Weights of a small image classifier: activation prelu, trained on close-ups of made-up surfaces with and without defects.
Rows from block 10 of a small image classifier, named by matrix and row number. Rows with one number belong to one channel. Each number is 128 + 32 x the weight over its row's rms, rounded and kept within 0 to 255. All counts start at 0. Numbers have three digits each. After the name is the row's rms in percent of the matrix's.
Before each channel's rows are labels from the 100 images, of 14976, where the channel reaches its highest value: "top examples" is what is common among them. Only what is clearly more common there than usual is listed. The data: close-ups of made-up surfaces with and without defects. In brackets: how many of the 100.
# convs0: first 3x3 conv (model.blocks.10.convs.0.weight, 64x64x3x3, each kernel summed), inputs 0-63
# convs1: second 3x3 conv (model.blocks.10.convs.1.weight, 64x64x3x3, transposed, each kernel summed), outputs 0-63

top examples: woven cloth (100)
convs0.23 122:108106135107105129139122161069080124147134044172108165189225108157117118086149099138134119113101118113120129117128094122169113137101139132183085098100135078111127069108097081122119183121088154
convs1.23 116:088097098143163132122150053102078120138225121078122087070076094093102107093117112201098137112110103194147123134143124112121110109120105128129127100120136100123119122111101115163121042111117114

top examples: tiles (100)
convs0.27 108:118180194131140158133193140099069141148135077148116125141186099154117141056110123136097166189098139185167112095141115132148156098148145211086094125141103143109126155122128159124114173167147150
convs1.27 113:135073080071118071091089107110086137089120102113141118134116114079147120153101184116129098158084091092088159164052120153103103163114133154176120119141168147115120112119091158042113097148151155

top examples: tiles (71); woven cloth (29)
convs0.24 079:136133155100142177155137172088170137157140108113123107156220118197189131126118139148119152131189112128164111096132149139158180166148164184165118161157196159111161131121127153152130182155154160
convs1.24 087:078118103118145115108089098068120118096112104118112115062036088080109117108086120101123112126146088121123096101108102159086098128090090141136115111115126104114112018093064123094127129115111117

top examples: woven cloth (86)
convs0.58 100:151122133159166129147123146100178140118103114102150098128182105156170142083110121162130146100152092125147173116116149133179157218082112132141116157175195179117111196112169112082120168098150180
convs1.58 098:134143148185152129110114113112093125118066116073131125080034103091097121090113143049087138112150135100147104120130111153103104089084212135124114132104119071128120065128080110100121140103127114

top examples: woven cloth (100)
convs0.2 111:107108106117110116128116169061081124135125046174109163204233111149119122093148103135142132120102113123130136125134094129165113126096131123169074099109134079109128068101089092112126177121096146
convs1.2 119:088117089139154145123145027108093123151190122076127082065064072098100123107117111207093140109117111183142124144145121103119115110123112124131126103123141096129116130108111112168114046110112115

top examples: woven cloth (100)
convs0.32 096:103120123104099123144117184083083124147116053173109160212214114159117113094137112145136127112108113118123128110125099120149120136105137130171084107104148071108130060100088083124116196127084150
convs1.32 117:070095101138158130125152054093079120142221109074128092084080089104101116107114105200092142104105108204146126134136124097118121101121116127134126103120145099117118115107103116171105059112117110

top examples: woven cloth (100)
convs0.63 077:107117128097116104139118166063070132138114067181113161165255120161133125085156106152126124123097128118128143126124108107143126141111134137197097103114133086109129074111099089122128157126090156
convs1.63 085:088098101137147130116145043101083115138197127089121097088058087089097116098113102174091143113102096201143125139135118109110111103129108128128139085119136086122122112106099113156120027116108112

top examples: tiles (100)
convs0.41 121:118166156174162187153176090122118147175150101164126100112111118107135116144086123123069131210131121172121050086143137136159157100128141186100114089139077175153146068130137146160101117160150102
convs1.41 091:129079113095108084109100140099084141098113096098179133131166109086189105176109153128097097147083082082101148158083110076094093166107140142179113106150188158080120130125120146071098119161152165

top examples: woven cloth (100)
convs0.50 088:100124125095138140144112148082175135134154094121115124203241137152168146122135096188118120111173132118165118106133116131153146178097141138175136148132188152119139045106117106089127174099135161
convs1.50 087:064145085144203128118147116101104110124122109091119105066057069041101130055098105125092134106165120118117110099152119148088105134101103130131107109109138088128107075106080119126110105090123096

top examples: tiles (93); specks (46)
convs0.36 104:129154162167132112105106044102134132105140068062110111125079118127111118029125116135060102160127128154150163138177143109158112098157102180119086111105109167133117117123118151052121103098135128
convs1.36 082:141127131151135111133142152137067136099144094157121120153152132089152096063155151138072156188102156162143087112207118131159106124157237113104113092134120118123127128155106194075124169160144136

top examples: woven cloth (100)
convs0.0 090:113117138089096132161112154065144133154124085132106121213229120145144126098145095135105110099172123107148120098114115102150146168097138117189109113128166132113130031100098099114093177116119153
convs1.0 088:043112056139165127114141119096082116132199100084117113062078076039118118068102098177101136113145109157126122110159122139088107120122113134129120114118136088127119087115077125142110114109131110

top examples: woven cloth (61); scratch (54)
convs0.51 059:097146084103135100127132165146132142105124064245136149133159123111118139136132098127210131174136120128128113106147072138105110079096125145160116095095091130130144117118137067048111123117083171
convs1.51 046:107166146143131147121115174162126121170165147177170099135114113177122122160113081160110120083140099092084088112160152085131168156041110132155114134097159155153116131130172060144098199074102114

top examples: tiles (100)
convs0.31 104:112148140155149126137157165134077139175132076157115097120148112079122123099091115135089142202088135187159078085165117156141152092156150221107104151125128142144133074131121153154098184188129120
convs1.31 112:133087089080105083087087124109115147095118124090179126121131111097174123176115163125112105154095081090074152154077104116092082176099154157172128102148184147099118127118106170061098111155167162

top examples: woven cloth (100)
convs0.49 115:100112117116112131130115167059075132137118060177115161191255115154131132096166102142132130111098121108128146128126100114144119135101134122175099100125136085116131069107092089124137168116089148
convs1.49 137:086104092143153132121141040101079124144188128086121086057052086077109123105118110177103136124118106187148127139139115118120115118135121129135127093134131105118120115111102118143121012125113116

top examples: woven cloth (99)
convs0.9 112:107109121112153145146113122118210157137130139114133121149211146150179155131122113174125177121196138131156152108137121147149145221120133162151143176167204182134161104115136118093132159114168169
convs1.9 111:098149094115174115122120104122122116124063112061114112023037107065117127035125131060105135121165134100119122121125114135106110122106122125130102104110122087129118075145103127101123116105130118

top examples: tiles (100)
convs0.35 129:188129166136175192157134152110132127144129099105126085140183117167183135117105156132136175124147115138144152110152173143190192172124146168135130172147189172116130148103116184162122197156166113
convs1.35 122:104106094129113122101082089058098127078110091111111116046059134094119103139111136087095099133126112105123122135093096111080092126105103140141098100112112125087112054091042125081100109120114122

top examples: woven cloth (100)
convs0.33 109:102114118126095122132114176069069127136132044178121178199240115158106123099152112139142122122098113111121129123135101128153114133107136123170084087123129083116130067115086100120123155124086139
convs1.33 116:085106093134155134126139028114105125154199131072118076076075080075112124103110107207095139117125107180138132136142118105116119114124118129133130103126148108129118123116106112163118030121113111

top examples: woven cloth (100)
convs0.44 098:107135125096143099141126164069152110119082107127122126148202121170184149097161100149135150092172111110140107094087124099160178195108154120216120141154173161099131095109114111120126193133146182
convs1.44 081:091121108160169122113125091111093119115147107062112109049064071016121131067132117127096118117146115131140124115156118150088092114143127116120107087120109076130120079111078148141120077122148106

top examples: woven cloth (100)
convs0.14 107:098106116128124105133118156060072125132121063176113176189254115153119144084166094141147127119095119121124148134133096125151110125099131140169090090131122084115122077113098094109150161117089139
convs1.14 109:097120100137151142122142002124108125141157136093124085086056091079112122104117117177097141114127119174140129141141118107107116108123114127130128099123135092128119129117115107146127000118107109